Rows from block 3, named by matrix and row number. Each number is 128 + 24 x the weight over its row's rms, rounded and kept within 0 to 255. All counts start at 0. Numbers have three digits each. After the name is the row's rms in percent of the matrix's.
# fc2: token-mixing MLP down (model.blocks.3.mixer.f.fc2.weight, 64x128), inputs 0-127
fc2.0 093:127132133112135189147129105141117124132186128133136138121151070117072102177127116113128130086095114151118143174127137147122141120118096121158138140149120127137117144091116115095128173124108102116091148125113125083156128145102178091129117087119127138119091102133131124157166109108130148098115163128116140087109169092154095153130139131102129095089104107133116121113118171150117178127161
fc2.1 105:169120137143152146151087103120088117118129132115177170130133137171162112161162131132164104103106106144125123130124151150118139148122172166175145106139135136130130176125125146116118112132156134148129118137161132081149122121147165099132144128129159100137152171140143123130148150087165203137142128119114172117114173154160083105156137103158128165135111140115105126121176159129125145140157
fc2.2 084:117145170106139162153126111174108110156123140088114134089115092134116143116125129137162113110089124134155135170107136151132108125110112175180131125150125172136104160115136094072140166138093114161111155087125122131142084144091133101136113127115122140115090119116094126136162125089144126116126122149097113076144138132133071138162167103132109123115116117129126146117069130176117137132092
fc2.3 095:168138112153142101112153115133103108125140140064103130101125138157136144163110140114114094116127128131079165069117129123086124136105122108157142114101141131109132115094095122134162129109101116143112160116106120098149129115123121150139143136165131081168142129102092083152122136106117140127181148134105155108106214117139094074107132118117162141133125148152117098136135128165157154153120
fc2.4 093:107124184111150169111082102122133117121103129140130118107112103130148104108172089148136100121102115133142115135132159136092069123100148134187117151170126102122120168108153127108088139069136126128120132174120119139123128159138192147168133148128126126122135117120137110142138086107109143128100133122089113060144147148179149144125150150146109131134112110118128139095146125157141113142082
fc2.5 090:145143134138115155123105135180123116122119146115121135123152117116148103140122105087171089100086131141127170132122148150115137132104110141144138078135136164129119103118106145076113110171094115097136178112155141121138177144086140098143126105086106148140145151129102093180142134127120154127144123116145098082103149118135119127164144114140083098094136062104137133085122154130149142171129
fc2.6 105:139136117114115165125159097150140151128121153149109101129125095132083139176173141118137111116090162116105150174115128125138097167102116118175150138137120177153132113102143106083100131109129090097100117123129147095112102147107158094110133111134121119110067128104123141156111090116112163109111137133111135065133151105115089132179141130154148107080115095139122157094117116115156144134147
fc2.7 092:137139132114152160128122140163138120118130125147126098091114087142067107165126116104190162099082110176111137140135163112146135120103107147164133110150119171156130172076107118110105140087079119135096141132120110105148103153111156107132099113115132118118115126137114130132138120086146125135113111111134128065115156105144104137150101125112121108131086121124126182125079154147154167147134
fc2.8 092:136136150127103133125149143145120119077103124126107108177154136154132125135129131096135060097122095168103161119144165119145134095053064120177133136129123134148137152099135126113134111124188114143143139122152135160117160135124111132106130104131118153164113142098117081132101143094134134097144098101091157100098183125140126107118139131131125149088146118117136147172121106150149136104123
fc2.9 095:111144131135125124149094115142114114060130118144104119103126108134130141136107127121116124145141171151155102132133133135110144122097141126156158173143136120089141128111134158090094105107128118162116118153126151129173159101120094106085094095168127089086160153197132101105146125107139110104105141137158144142120095086140181123124087149144097122089138108099160177144115106147115139141148
fc2.10 082:108103141071143120125152123111071088083133104164154099127132119117137138128121154146119119111114112158156148123136142117141122130108129136120137165108125140176164145089141103135152146085126096169105151122114129130130134134142053103145157138121132077151106071149130151118119109104096133171097144130158158099101096128089107109128119134201115112124149143112125151135105118132095134109118
fc2.11 105:166110145138149136126131118153124138139102128156140090127179127154102147141117137139133166119159098160138146107141119135161160144164124154151092121133117120147107128067142120120119135113098131164138155125110135107161107125118128119097137148154144092137116135141139179130073159125157118115171189132170185115133167140100129127113165133209139109137134087121141148131132160140158121153110
fc2.12 089:122151146127124139127096118108124106119069165121140158106114168169148107133126128097126098116115102113092111164078150121125114123091098103115136123133141120105132153085109156120141157074133127139117083090136132114134106137043101133145123118116166089179128073103136130144093121154174138123139137145120140143124114094121128109095124150121153113104125108084124151115122140099113171115117
fc2.13 090:152156132112130122145128105135109133083144136120111149058129096138134109140123105169145138061166090108121135151109165155136127141086110115105116155154129143082159109118122131137170131087123108181138119119102169129095123121119139125076143130157141111110100143161143131140126132092148090111150125065162141136137173138123150113162119137132154134158125116098106131115107104151140102137082
fc2.14 091:150103138118115155099132098125085097094140132127161132131126171141117108132142137101152097120077096122112125127145188155149153131134133069112099141153137122133125172118140147103096109105139131101094117144159115138179134105111120173092129135131133100130110100118110106162186128135090112167150176143136090147113146126171074147150128111142133141093178103122134123113127138111149133105146
fc2.15 097:135129151133109136137145081099099099123148113146147140107113105121105142116145136110095132135106190145090144096120090173141126096089148157104154140121168165133108136124111092174095149109170131135110108151157135104180162123123118145117104092142119099141135089164138106140075106166105109100080147115099156105104122111143152114123101154190119147123148118122122146127126144108125117128144
fc2.16 100:124117125117131176087088077101116118156142119147140134107113102139147128130148131145104138119153110112169157115125100142148162091122119091166112156127131158161126154105134107109132128079142149134169168076074108097109130128139137146134097088202136131126108117123110111135125082137130093102123080108144142118178135124157164136115124095118151150130133133093180146113130128122116104106132
fc2.17 095:120122122141109180138120123126109109102131124118163114120103135123153114149155146140091172117150047090148130124106082135139144108076102113122131115121124182169127125107133125121127136085119109148155140123083145094099138137156137130161111076215100125150120087111136118130143095144144102136114117124125174128152109144113150131134136084156129121127122134145117134135112149155160098105157
fc2.18 105:154140146130085180139095104125116140116142132138106082101155139123145139159131119134101157141162082109130137123135100152101155130104118123141142145173112120162139134114127088167154105113132109132165164147051146115118151108148148143109114097227147103126121115151143123111105106104126104116176138112116148142121133122169126099117095121119153138078099140133120111104121140131119108139150
fc2.19 098:127103077140082190155106134133127140111147097131121101106140123155153140139123106109084147121186110096129113091123069153118149105072111115134157120117126175184115128118129123143118126118125114153168147116081122107096109070156176150108131145180134111096129120095108101120126101107133120121136125124129143160087107133117136090140098124161093130141112142110116135107115136129114131126139
fc2.20 103:110099117111136182122098119141123135106155136140110088104167131140128155096142163117098156114164108104110120090128070166132141116112106134155150138125146170169122139148124101106137100094147110121153125118052103098110109111133123145111125161164120107105143101106103148105096089089140107105131122115112165140129103123131159122134147142196105139117125099106108170152102159115128105138127
fc2.21 090:127111131138125157111142102107132099108131117119139093110157102122133167125160161100079106129164117090174126125126074172137167094103120135143149120118129171165095163113145102110106132104149093127156150096099132120086152110102153124116102142182136138138135144095134103091108080120120105129136132095111161130164108107133154129150128146190126116118128132090103162128101124117133107118169
fc2.22 098:165121101139115151122110087088111110115140120117162105117091143160141165160136139146103152091182106088151126147126132172138130119099096121136105137127140197143107133115143117109110127088157124134133153095081118151071147130103139124116123129181136118126119091129135138103128119088133107099146127106141121139125118100140160154131187132167118123164088137089144126131104094102152091120156
fc2.23 096:131131122129127155114120116149100119071148101142118088108094107111134124174140134154105142130147115133157150138143117148122141086098142075151104130127119174112143142131139127112123117112119117112136165112103127186110168143133104125112142085198138137141100160135116085129122119084122141102122118114149098157131143137129181197147128118177127091130079108127164096107112124161150145127123
fc2.24 094:126148152129116157133094149140118122102107132118111114148093153155146113115134140156101106151084136133115150122119162112119131114088130112136079146133196117122117131116157154138173147144131174093156128129104095142106108132147132135151149108062127102103145164115102120141138136122167121130124112128147074167151104156148105066160136124064143110119138122147143167156173124137132121101159
fc2.25 100:139144146124114133127114134139108132121112166120116138101156165135138114103124148125130124139049129118159138134121110138124169115119130126141095113140178090098121114120113124136144141146129190092126118139134126118140108142172154153174097120061125112130131104104092128102122115102152137112121114120119080157167138176181106114152125112070121135117139104139138180120172111117167148129176
fc2.26 096:150118130132131096110137128147122142114125109106102111134105180153138106155121138125148112149072118113135129130118127128142169125080115139107099141140146101096101115136161108167160143159129181082129111140140125117115094128155151173146125138044104104109127116119128122130094135139187118126135098129098091175162122144134126095115143119075143131130122093152126195124166126122123110122144
fc2.27 097:141136119133132102118112144150110174115106135121129129115166139141126130161113144164136123094066125114166103161105129097178166145095084139122143112143139122083115130099145136146172124158122198100114102147156115116145105104142161149104131107079144106115151125115126114105121144109181132084147127115118096162107118137118118100116136144058135173122125142145110176140158147126122118128123
fc2.28 093:132113127153117170129137108142112145125126132106095128127138148146121175186121162179148102143085119128142129135116149102146113129099095133118140111127129075090133111125144140159126126166127173103122109121158117140126115106170148138130126168089146102117175144111106098119125141102155158110136120146133089174101092155135066123128134154042107159130113147126101130130160134110112119109102
fc2.29 097:142116145133112171144124136134081123121108114139092122124137170110141174166149155152145089147106099136144128135115163100137101147086096135135140105124110146096116133116144114124152140172117190094117088111144103162132115129136125104146109174091114092135162114152147121106153133117106131105154106130111111162095131146123094136132141155058111174117130142109095128178175152100132148142114
fc2.30 097:129106141156107195132106104151113133138128120118078115134148193094139134133123128132124094143093092142114150139129129104126123134109112136096134126123131114109095092115126169137129134176122172118135121107137119201121116140140110103137144143077132140124133110134126094130157154118120129111140095133121106132105148170142132131132122127038124133112083155129116122107207171138136124150135
fc2.31 107:137143147131130174162095111145098097120164143125092124127117205126115136166131143153121114138125097121127128084128135130131143170082102130097098123113120108170109123106130141155119147185126187130093113131145136167138158130149149115111145114062125142125145086113156105114129139112111135143126102129146095145135138129123102125093138122039154117114124135117113175147166137123127122136128
fc2.32 104:090123144108112111160121126129125145135079145120152126193129090121139141118111100183134128101114140127138148121121116162181148103201113124133096106094166111147134122134081090186090090118111078160098117132136166123128150136101136124159130115114135137112116131125127131141142144131112161135142100156133139136173155164151126130165100121121114119100132103141112157128100065139131136133115
fc2.33 096:127103126150127112180114107134165121125096123126120098167149100131096110119132082161112106141141117147153136128115139124172146141173107141113132124112148090168133126095104120144118095161107038167092148124130127114111168145086143112184145143136123160118077108137129153136105137120141138158134113138128137144180132123129110137107113104109104141160095121166121100133103082116147117099150
fc2.34 097:151111126170115097169138107122151163136126124090128134188156108110126121131096093123102126096120125148135128127111119123115159100178098139133142102113126112140100123128123128127124089118121057179141144125114115131158139128097148073158134098159140115124097129156119154125123123117195153145122131152142164148140138117137131117118109124138134168098116130191121088133076131137107120082174
fc2.35 090:149140116143132123161122109137222185157148111124126108176148096130142151096084092118118115130146113151099133123141130108111149124206119105132161126146133109145112124117097119141112090118105057119132133138080134118111130128116160102143139167150140098118104174133134146129115121127158127134139090116107140150120112108143138117110123158159134168121129090177112142138092117131145126105130
fc2.36 089:143122126160137107122117119130174161192144146123108127175142119108133159093094079102105111120170117135104112133126150133121140129178104123130168128126143132152103121117102103137109118099077077136136121116110132111108094128083141111120131171161108100109103164146110137130106104138167156138135112142129110170095121097112115148117139165179128191119139102161117163135098136136124142092141
fc2.37 093:143134103161139101119114109141166142203143130125117118136162121148131154099108085130151118126128117141130132121132132163172141146179113130157133120141126127134144086144143113131128104098091089113102095095104126182125133129074163119123129121144122119105099168132126147129124121128114129121135131099112109158098112084139161159146140155192126183110142083123102193158105103120116142137131
fc2.38 093:119141144156144087100119109108153120214125114129123137148151105152129143146133080146102110126138107155142141135126114136160142155175131147142110126144162181113113133115116118139133149115101091121119114138098097218116139149118151103106147145133138127136126116113148125137115156129080169124139153118105088141128115131139134161140109124184092133102108084147123146152081098119125172155146
fc2.39 096:119132133163144107159138118134158118218158142151122120134130069139172146133142105152099120122127123172136130128121135125145125168150129128116110108127135138119141088113126126128106110104110101120110083090110103205117140150108129080147112118127125157125092118141142176149134150101093110106104152116122108156107153148117103141184077123115128161113113140142158125126082133151122144121161
fc2.40 116:129134154164131110100136114131110153122112100082143175059118113111156115113154119131156136138143109139157153106135118141098119115080108093139117201145131147173194160148164125155133163111150094121127156131126111149133091117117123128172110129170141139152167112139123091142111105121144104163127123088106124144177127123119128139139104096111112132141127144081145096158124114123116137119155
fc2.41 112:132115177123126100120135152130092174119084132134123159081137101122143118108140118091137131156114105135130157147110160149101143119086131108129123199120129147143198152128125065159104115108161145115133116125125122150153134110132103112177179101129113093118174130113168086153116115102182133149155133114099144132152126155147154108147127100132099119099124121108135104110117144111133145107142
fc2.42 109:119152124127149120122133129120116217104119102108120175083150121127137128125147147095183114084125114130131155126153149134097157123081144123115148174154108140153187114117115119131125106127177122130143139114127140111110130128131132126180133127113128109126126092115166078119106121112151138202132125062164137165145131119139123130102110103157143153120106093092124119143126102120115133114113
fc2.43 109:130121117141139139089126128133079177096105126145166177080139129113126122107139123095137133110116103113130103144122149163148176120065148112122149138123107138133154170088107112135151141094162117105122137106135132117134128110112122135110133131138150111124123127121166097128097127137162121246131132154098128150127123138129131158135133149140114180175108154121127140111131120139115098093089
fc2.44 104:152107118162135118125102115120103178091129127133146147111104114132108159123121135123185094128106109103131124143118124138120130155070135180137168108140092163140117132155123108116161111101184134133147131137140184163118176111116106152125136114129165116097122120113121091123128117105118139215139145123128139162121146110126140191113145155134123159112097148121074109119133126121101132127095
fc2.45 106:139120154168090152104107122143114128107098134130160126099137097136131154104127131122148121125136089118124128121127156153113115194077165110147138127127120148124105133081142153117118089133152129141108148171119237158112133119145115148120127150141133138135111117129083099141137112129151135178100167137120135143128094092096136176108111163152113144117103172144098092124129152139151133128124
fc2.46 100:121116141120139148113107074103104125088132109158168149117130133134137177130135135116139107147148139097143153115120131131100113189076102072130134127132114132139094158144104127159123098139157118131117128172127196200146119110139094142127126156157137126107105139114113098137165102089121105137142212143141167099134117127118143166141133157134114136092110141135120119121103134147117130132123
fc2.47 108:111159138119125126084100104123092125059153109134192147102143142138135161126143130114166121147103133126103150087147170146111134147130139131165112159136117162159102133102116111145121118114136130154155123179087165172131105131153126158097112130143130110140103144168108076116142124115099158165110182117128134108130130106131164146149149147162123153114111125130162107126098093120160155143095
fc2.48 107:102133129123112133120109133128113161129113102101125108114137128169131098143124146114069107135132224128126109107107086135134140112097135148123104089113159130141057140107151121111154095127081141144137173113132107128179114105107094144159205129120121128134137151108104131137133107085149148141143115128126149134119156146119153122167127116153092132152124148124134128159169167101143129134133
fc2.49 122:125142109115144159113127148114117161131114125140120068112142133174136107117087147139090116129135208119108102139114136145121144135118102177097110101116183098157089105111131123121145141098116148145141175101101127127173139125129096161132222141125131166096093143074129130128116145097154134127144137107122148143141130118120103130173152131139142119126139122124109144177148126129138115119131
fc2.50 117:118171115137090131101111121136147142104085091123133109138121144102110120154152129110100119141104205143114121106145066094144132117116101161120179098149141124122129121121133183114137144125127123130130222137105122139160126131115107145137163125153120124120152107121100129134124114118112103103141144100093114133135100110128137137106187104126177141079152154145113118173142153137108113099121
fc2.51 110:086128137115141117100143105114087148128094136140119104095135129136113137145099147115066109160119176101123114123142119129107093124163160105094126111099145132148124098103118142113106152125129146112152222121128113137145127107156107139136112135151152115182150135126096095130119121121139101127137101137121149120111137121137161125130208128130119140165207151123116130135119184108130108119131
fc2.52 111:131120122135157149100214099100118132121105076149116081123135139144129130138106137132103112161133128129126127078135073111120133121113115116103150134109138130114178085152125136106117131131117131143126200083134108145150167108144107132122126132105120092176151131149118138105160114104124130131170122111152109142108142115139174131096196120129137135096164120138126128121122200124113124133132
fc2.53 105:099123118108128155126231164113115141114148124126116095119138151162138139141130149125087102120150116103119097147154108129152090137133175116125119125099132128171133102074113115137134136117131131152133147116136129136149104115133113124133108129144122107174134136139155060133105139094138108127152094095159117130106104126157126099119188147125121141156147134154098131113135175101115116196162
fc2.54 116:108133127174104171112244171121119136120145098145156107125148139162129138139152132129115117112144107143121125081138117144119110123095126111121129110105131122136100088136130117134097128099124156131139139101142123144111102128127125156165167161135136126107144152107188123130119157088102109110129120122134115109083127083132140146120122150144186137143104131112111139130145204118104102151123
fc2.55 103:105088130133113163092195174125139095083126096140149147128151158105130139128126124157103133083153110146161133117114116148161143127095103109110096095101124142126154103126120131124136122151126121111141154102152135148165118141109141133137146136119140120132115142137213124121131127102117136142138092103126144096121105114117108105131156130125199152120126126093108107187141128127101109207135
fc2.56 092:139121182123142112124132083169135164156118138161119107116116142128138127105178124141139202151151169160144134107121142094115110148148101139113118149097121182159157122114143128150135122155131128085127103128145109111136146203160154125141111123123130120134110158133074116118151129125115148141147155104182093114142100153105114140157134113119083110157104121140091100098107156131143105123106
fc2.57 108:116123131123147118115095085114108164123112147151142126135142149060138136100190136151131183107154123132107118130133117128137127144135103158133151110106109149133134142145124140126129104154113158132115134113139102150065127182117138127179131132133126146123084122097133147125199121109132125098087139140211125102127090119103126093130130144136075103168126124134112122108109159111119136136089
fc2.58 102:108103125158106092140131132148136126160117127106106139142127121045142135143137136139118182123157133117135144117134134122146122122129130107113145119097136125132148110161159143119091105138102111131132091128123142128118144188138126133145123106126081160096153138148106146088176087153154138143074121153237120125115090128147105146134145136106080132156129113160116129158142144141103120118106
fc2.59 092:118064147124134103134099138093128132146149128106127133107121144079096122129133134140093165129157148127129135169131127136138101125145174152117131069088082156130136116180158162125088133121103149135128135116148126139137129137127101107157154103148113174126105142117138134098138146179134136122101136159200142123102113121136093131124111159137076154207117116144112167121135115130137119146125
fc2.60 099:124119110135103140118146159119135163102115123122130133164142143087116156114108126125142149145104137110142098102129133130174128179142123159163153109112125110127113096200130169107112118096115093082125135131123119156104159161132132117167133137144094165096144130151136144108131130188146152137111151131176150101108046159124103121129125168131072097143130117108157114131153124129101120103140
fc2.61 099:142124130128098120112083165133128115144177119091109127099129124108158132104119137104105185143099122139132131168130124102107138128130138151111148133100149157132135151163171127111117096122116134119118130101135103164110110122137178126126128140164115206097131120155132139101102136198133166120087123155107117138131087120129124130125170161127068141118174111153193152133115124119108136136113
fc2.62 107:135155125137115141116140165140119113115162164086150093143143110088114113140093106095123140131131097123139122181141152155153103126147130168121142132147135127140131110181145150144125132136127131105141114123108102152100142117122137158129138125132094198093162103130090124069110143182145107141093115129125155121114108083119114119135110160122091133125111090135214129157123174097120126107117
fc2.63 100:123146134163112150107097141130131093160140133098117100128143155136142127113080162129150114161124121070146129129149125130133106112117154086097137113163183107107140126156140095111129120169083106146159130151118106147110138110120144141141130126136149216104128137092117146071153139161099151106100141154109152143138107120110141163116112157150110130106139163141198127124101152109127141131154